Weights of a small CTC image transcriber: 9600 steps, 12.6 epochs.
Rows from block 3 of a small CTC image transcriber, named by matrix and row number. Rows with one number belong to one neuron. Each number is 500 + 40 x the weight over its row's rms, rounded and kept within 0 to 999. All counts start at 0. Numbers have three digits each. After the name is the row's rms in percent of the matrix's.
After each neuron's rows are labels from the 100 images, of 14848, where the neuron reaches its highest value: "peak on" is the class under the peak; "strongest on" is what is common among them. Only what is clearly more common there than usual is listed. The data: analogue clock faces. In brackets: how many of the 100, against the usual share in percent.
# fc1: MLP up (model.blocks.3.mlp.fc1.weight, 768x192), inputs 96-191
# fc2: MLP down (model.blocks.3.mlp.fc2.weight, 192x768, transposed), outputs 96-191

fc1.125 105:558560602474490434562492567542492561461468518425509474553493573510486447524580470502503535547564437486476564531561442475534506473554447543561478522626469560421487485494543511537550481523523587509479517482470516523469447453526484506524524524457492504469480510476550454500525481464528494448
fc2.125 127:433508453436479428476542509497403537462453517562518497459448460452481471457438542491504532460559597505519457537514500448522549607499481458504558540347504469464517444621515563492484461515513481449540496505502518489523543474471539432475483456495518501508439481582537497520435450534456466493
peak on: hour hand (35 vs 0.8)
strongest on: dark face (72 vs 34.9); hour 10 (39 vs 8.5); minute hand past 2 (28 vs 8.5); minutes: 10 to 14 (28 vs 8.5)

fc1.233 104:425501468549558496453513531470407545517466546473506518530434548519454446448555446489512578531579457513443492529537476506507395518473458458456442529533449496495492501541543550541459461507536526518489488558515487510586512460524551542414482489548531478440464547459481482508436481552449452470
fc2.233 125:476498502480514520501502447440449475450496491491505547551491495522492469492479516487534450446481521513503537479531444534547481532535508411449463523434529482472517452456496447465643470465427514470536501468537496499442472506415508498647452577492373563536535489526493510446520510496563441493
peak on: minute hand (69 vs 1.4)
strongest on: minute hand past 12 (62 vs 8.1); minutes: 0 to 4 (62 vs 8.1)

fc1.336 105:596465467489422574440481550503527510440430540492476506572491485514533444461531457519562476559439510450466531558487489486438490522548440517447534426466557584541479431477534478575467454553496478508470499519516465409554535523495508462428487481559477453547478555527509495512455478468482521463
fc2.336 093:503519467481528440423552471502443511463522504490507521450443501509481481446532482533464487498460541373511521528519445454529478540487448484512516547499500581532510470568510584366475507480425467493522516562512481427531483518553479497442472498460487505557453482478477482559511611505518616578
peak on: minute hand (79 vs 1.4)
strongest on: minute hand past 9 (73 vs 8.6); minutes: 45 to 49 (73 vs 8.6)

fc1.312 094:493524518550531577436473546510469526456536541566562448473436523510509452433483516506551489515493529498530515557572518454537476475535569487452473482529484535508463488493525538412443511461437570446505478506528538502497401485428469480504567495510557484537518456454547498514504522493523426442
fc2.312 061:531451466417490413501536475509398375482484513484441506532531533543510530478537537511477504502536469372408511500497544444489517485493515470493530454559514523490489513521453505529521489482565476519439460442440527492507518508470502548560481518491406507539484541447485500535509398464474481529
peak on: minute hand (79 vs 1.4)
strongest on: minute hand past 11 (51 vs 8.1); minutes: 55 to 59 (51 vs 8.1); minute hand past 3 (29 vs 8.5); minutes: 15 to 19 (29 vs 8.5)

fc1.191 089:479469510517425516524510469485436466444451570548445472511507559553464478560437449413474515542554505499532446451542507502472536532476547510500498561495500427567511558450515574489571477538501538541470446505549509537543513481428527512523463493568463512532513503441459526473569565459469524535
fc2.191 070:520528486441540547527514510525598514532552494503508525456508448468543514502598506477516497491556512624495481552497529568438477397526518499509558494489539536494503492574533533518479523527523498554539548508462517478534500481594496451485500514505698524490502500559486496503496461469596537443
peak on: backdrop (83 vs 46.3)
strongest on: minute hand past 11 (26 vs 8.1); minutes: 55 to 59 (26 vs 8.1)

fc1.120 089:538525523596467526544504528500454536437457530477555460493514557510489455483549496538556469543513447438512563480563452547507517554495487510488519523533521459448536487454491507497498456522508556521512478421503505483491537477458431430430489550535517449520479573510446499524514550447503462499
fc2.120 044:510508456485517513484567455475547445500569473498482494519503514543477536475504511560513506474508540592410469472485572504433503475510517534488499502402519528482483547566478489554498551485585476549492458501507568469531467482592492619578471491523470576545491478461513496527503440471531564513
peak on: backdrop (92 vs 46.3)
strongest on: minute hand past 1 (31 vs 8.5); minutes: 5 to 9 (31 vs 8.5)

fc1.655 112:548473460532439453465516471518457429462466540515524553518452508508565459512475515532539506539550525505517556588516445502456494458547522503477542549539593483438509439525450519485504418571527531473441535562450430437544519470515459413486482500446506534517450515477559547451519471523501497514
fc2.655 128:468525544620495543540558553511458533516545490488444508529519465478485458499583450558498528513521512518602616507537516469554418471539453447509503508586522503590489506500506375510562445418450541516539541594483500473451489510478477527436428530492499505519581498552467527515511479495485524503
peak on: minute hand (35 vs 1.4)
strongest on: four ticks (55 vs 24.7); minute hand past 2 (38 vs 8.5); minutes: 10 to 14 (38 vs 8.5); minute hand past 8 (29 vs 8.4)

fc1.475 112:494497524522407561504498514528551531547463480462399489513453469467471506543459485446528508461506561454529534539557423488564476494553510498511424388454489556506511489483557482523538434473541484492548521534498444514479496467499543528420544520556475516575546509537511501469462554535433573436
fc2.475 093:539475439573516443476509516510513444476530503514478507489507538521473520499487536548485534513487518436546514521510465512467414527517509530544548554488510592583496471558504523430520538498472520532522467487522516496572504534551505466613520552508599481541480497561511491533491617521570562561
peak on: hour hand (29 vs 0.8); minute hand (28 vs 1.4)
strongest on: minute hand past 11 (29 vs 8.1); hour 11 (29 vs 8.2); minutes: 55 to 59 (29 vs 8.1)

fc1.723 105:490504488577433573510563540524486490526495529526549437445498511523479413480534490536545542421523466465543415469514505474484512484443571557516496591517493438551443496507549518442511474516515549500527442429471464436531509475508472475443480461511503458530483549495517424475493557454559536601
fc2.723 067:590506553388543503523477485495555484520564484493430519529511505542520539488518522450484479522563503667428535501482523569499555400491506516449479476457520554542494558495482434520469534478509483588477504547544538563507488476550503568507494527475495589530500514493486505537495455433513510401
peak on: backdrop (77 vs 46.3)
strongest on: minute hand past 10 (60 vs 8.4); minutes: 50 to 54 (60 vs 8.4)

fc1.446 104:468463519440508502489521474556460480534550455433440501457549489501550429489506492453519501516482478498482411507556536458522435497465423526564512558480578518520523546491496560533510465501468479471532459549553475482499431517509477574444447517441551464524476465475522477498462438514473489599
fc2.446 084:460527536540536498551500487502493517480481498481481496479495475516509514475476468513512484517486502582535522473493570571534517475470500419453513477495472493404498537494507457426470545542542493448468640507522514531538474512464458390467517485492367477513514462543483530490520469504461483409
peak on: case (41 vs 10.1)
strongest on: minute hand past 10 (27 vs 8.4); minutes: 50 to 54 (27 vs 8.4)

fc1.365 114:507486467448472525501485523574466475474501557534579511457480573523584504502514542402527465540536472441459562507456540458497506448497483558500475555541622494448516483486508564467435523537504553440487505540547475509540560466439470482507561461528475473515489528541502557586470473469528459380
fc2.365 123:550484533492504444547549525494470494490512499478494388465497507526515520497510493344401483498479413530594596514495582508457542486503483506491608540511443540515495519498512577536425443532541448496519533523519484579530504499502507524521599481508518474589488518534494518563484399491498533546
peak on: minute hand (77 vs 1.4)
strongest on: minute hand past 1 (69 vs 8.5); minutes: 5 to 9 (69 vs 8.5)

fc1.560 094:521558488529427449539459503534536544535553530556512577453477451483462533516500474455449466534573526537461465523533449576480478483521516419528449529469538401546476411500550473449530440582501576497549475506512498502502449526474523456506479517479538504566465443482554515456543483439438484529
fc2.560 072:533436472411406457479547556573495427517507496512489511478508496504432522471429554535496551510511561536538440566502442429452500569493513497506524486486523478389500496502561645430432500484477511530557507493499551473485547486488568513484461492496542521489468498568452462527465482452489484486
peak on: minute hand (52 vs 1.4)
strongest on: minute hand past 8 (44 vs 8.4); minutes: 40 to 44 (44 vs 8.4); minute hand past 4 (31 vs 8.3); minutes: 20 to 24 (31 vs 8.3)

fc1.482 096:458511551523428497523539505461537535477522563497450527536447553582504437495429547428458515497526549468476470529563488508462518470545493453455539541472496441526479493521476502536514469573511564526541423516513429480595518509488542500520557484475491475562479550488449484557480527481510575557
fc2.482 060:542516531497482630509472530516540481576536494490453452486503501473529510479577478499523467484540554676525505466488529571453556525483518459478513506486522545591506488482497518468513478501515468593459556490422514563519493475440514473445480512490473468496463482538519524502522522452519527458
peak on: face (99 vs 41.2)
strongest on: numerals (52 vs 25.2)

fc1.285 100:570475541479524429493452525505605511494531477525511490537499496486468497518465461478491476542553544555532441556479405566559574492471454504499448503504487491576494455426464470432518481540481509564524542507480526506558461441536440506481514508508552522495513461545458459496538510510480603467
fc2.285 110:500504462510507555531519546453580497497500498551584560519516489496448572624492496472536593502534473549535477529526508503585532533453495561582486510517552492523496467538558512513503554446497511537454382503415539461488555510572547479469527440486534543482494512461499471482475538593424595525
peak on: hour hand (72 vs 0.8)
strongest on: hour 1 (59 vs 8.3); minute hand past 3 (30 vs 8.5); minutes: 15 to 19 (30 vs 8.5)

fc1.398 091:430484562453505449517509512470516417410473576501479454449505533512553451580497552483446522494560437445500507510563569464519408545465462535460499559483529545475537426515485470469558495575452472506556535513503545431491579500493530432555460399490512548527519498513499523476536516422539494545
fc2.398 063:503488521517559460500446487531559611518516478471487442475496478516460531473496449504440485514511511563626537433495510536416476435489470475510502501482450531508500518506506468456454509502558527508578564505503463517537459485524456603472636459485435433501457480527440514554476495499466505474
peak on: minute hand (57 vs 1.4)
strongest on: minute hand past 6 (36 vs 8.4); minutes: 30 to 34 (36 vs 8.4); minute hand past 12 (28 vs 8.1); minutes: 0 to 4 (28 vs 8.1)

fc1.329 089:536563494456432492466559500428445481523532554523555508547517528539468558525422479558531579474414522475521525534545443524488443487518501544536465526520472497539530506446440494547514445508516444506421527531410506442439511466519482492563472471455501565539494557467529480488527528466471497534
fc2.329 037:535502503541482494428433490506580465494515477465451565466516503502449490457503479494519508510617525529505555489502508530539537523511502420492528556536492511471517496604516432431471524473518476585560470454500472510604497492502476536449425584514408485475450507574474451496492588438497534503
peak on: case (42 vs 10.1)
strongest on: dark face (62 vs 34.9)

fc1.387 095:481480550577437435582508527588520482577509496468529484451549516486539473453533515459464494471550458463506562538535414471523525463499494513543552557494536541514534520485466503529516500510530533461590490568569510497462460442428576469545508459483530451539486531509491483528516451508508465555
fc2.387 054:491528586453546511497506496506491603485506503485436479461497437469483487517363471553482492465581525542563446492513511473463563564493481501502442499479474516467500510556505470555438506549477512548487635506592479518446468497518461482471473574466478468498458449468463475471500482542427510450
peak on: face (83 vs 41.2)
strongest on: minute hand past 1 (35 vs 8.5); minutes: 5 to 9 (35 vs 8.5); minute hand past 7 (27 vs 8.1); minutes: 35 to 39 (27 vs 8.1)

fc1.501 106:547452476528430575546456493490514500494544510458473573467538506551509491507529492506549553458559510549426398478547523473555456505459499462517516487488501498523544482480576535583467464445527474533517482518399485513436554465517463510445525420525519466456544519416535448468465556492489480619
fc2.501 083:556530511517563541580596504468483466461538503513496483546491511488520514555487514493506479539557497478483509482501491600550557522498495571505515519575502550552497521580505516557544570483485514523492484459571585510553479509492468545471464580527438563491507518529496504540494449490562542399
peak on: hour hand (78 vs 0.8)
strongest on: hour 11 (79 vs 8.2)

fc1.116 101:516517492579462454555496469527451561540537479461427503534501549511480511501506445523561553528554572543509521528451472478515517532537451486497514473558458465580543471510562503577521409447543558458563483424494462513557458416514505525500481425509533525547478519478477420516495496478495505553
fc2.116 066:485521488483472463429518536498465490466539504500514496527482498476470501484395554530486526523571543546567531507504463545405479556529480437520599578468475562458508491523492537506514521481489484453521547580560520487538503533495510542475567559526454501512508527545474598529492444511486504480
peak on: hour hand (65 vs 0.8); minute hand (26 vs 1.4)
strongest on: hour 10 (60 vs 8.5)

fc1.506 104:466463546577518468530468522464516582556490460527441468460473558462428443494491487520538448528576568540471542424504487488464436472510454499514507568455538482435525527509467519540474457543516461425468520497531507450545467517518448484502467455472472545436496497507520507496533498562491484547
fc2.506 151:459482508421512442523628470496471491489495533498524524540464489470537512469486555507496500491509463459469444494505437365517526555526466428466624521561494497488506473628498482507536470460508570490495463447494621472455519429511512511494454545496519542472425533475459499466472464494476455499
peak on: hour hand (25 vs 0.8)
strongest on: dark face (71 vs 34.9); hour 10 (30 vs 8.5)

fc1.407 109:427494440496547511481463485585539390469470559507533532476492569487506442517476552522501498577441526499492545545477443528510440552491466484441413490581537524503509473509525444512453480524474542506535452486501456538523475431427511527495520497520488462604545498526515497535452525502456517486
fc2.407 154:469417469540462392519541511479465500503491494496435505466501435496524525478482425510558494459482477488475541501482423490493418494497484490486615504498467492469470399537451515470545532443528458485438471456508551547501485537538511465558512448535545503533548535546494432480513525490528392460
peak on: face (69 vs 41.2); minute hand (31 vs 1.4)
strongest on: minute hand past 3 (62 vs 8.5); minutes: 15 to 19 (62 vs 8.5); minute hand past 9 (36 vs 8.6); minutes: 45 to 49 (36 vs 8.6)

fc1.419 107:498567427514460512476518542460451538427474487470508507603406501453510518555493502508520449514445477469482421537486515461487455489551537433574505522441545392540444555438520460526457489411519458454521432531487479478515538481470494518529513535417561487466481511470484485521445487539527538508
fc2.419 104:549497472555575562505542459517498433505548516528503499474465558513487465516521559539540461493478495539471366518519465490576554544473520527452538513552501571458560459565519547553500465531467527511533542438511483553526506564511464578447471499505486476513472498482521424396505483481539508515
peak on: minute hand (44 vs 1.4); hour hand (27 vs 0.8)
strongest on: minute hand past 8 (36 vs 8.4); minutes: 40 to 44 (36 vs 8.4)

fc1.286 089:461533449539408550501451480515473533457507465482484487547546477517508460559485465465457539499534463503480452480579456496564499542442507560556479566495551438493542517488543513504557432570542489508546462466506448535475577482437477472539559483439533481559499526508446424486490504392549441594
fc2.286 042:530522542472531511487549495505549523512588489491456487469515473550498534444495506506521503491539507647483510505492496584476519520521526527453532528456506540451500525554491478378481561493542481511520636564514596492499471552515496513458496522504370480508473491574492523525511474535463552430
peak on: backdrop (76 vs 46.3)
strongest on: minute hand past 10 (31 vs 8.4); minutes: 50 to 54 (31 vs 8.4)

fc1.508 089:450502484502452466587552521475509476490511472460514576521475599557553528506502492509529474501460453488475526593534484557539423497531450469573503530519494515468513460506467466520442538534463476500544423443475480453501502439513491517522445561521456580517478561491511480571540454466426501591
fc2.508 060:530522494516475501438344492495492526489537491493469529529526427487488488415509494492529494488594557505491503476482564480403480519499481438496441479533497531368481515387486486389546511478514488497453493475509437575495486514527515490484578509519558454440534524493501496517490625485517537392
peak on: face (75 vs 41.2)
strongest on: dark face (71 vs 34.9); minute hand past 3 (39 vs 8.5); minutes: 15 to 19 (39 vs 8.5); hour 3 (34 vs 8.2)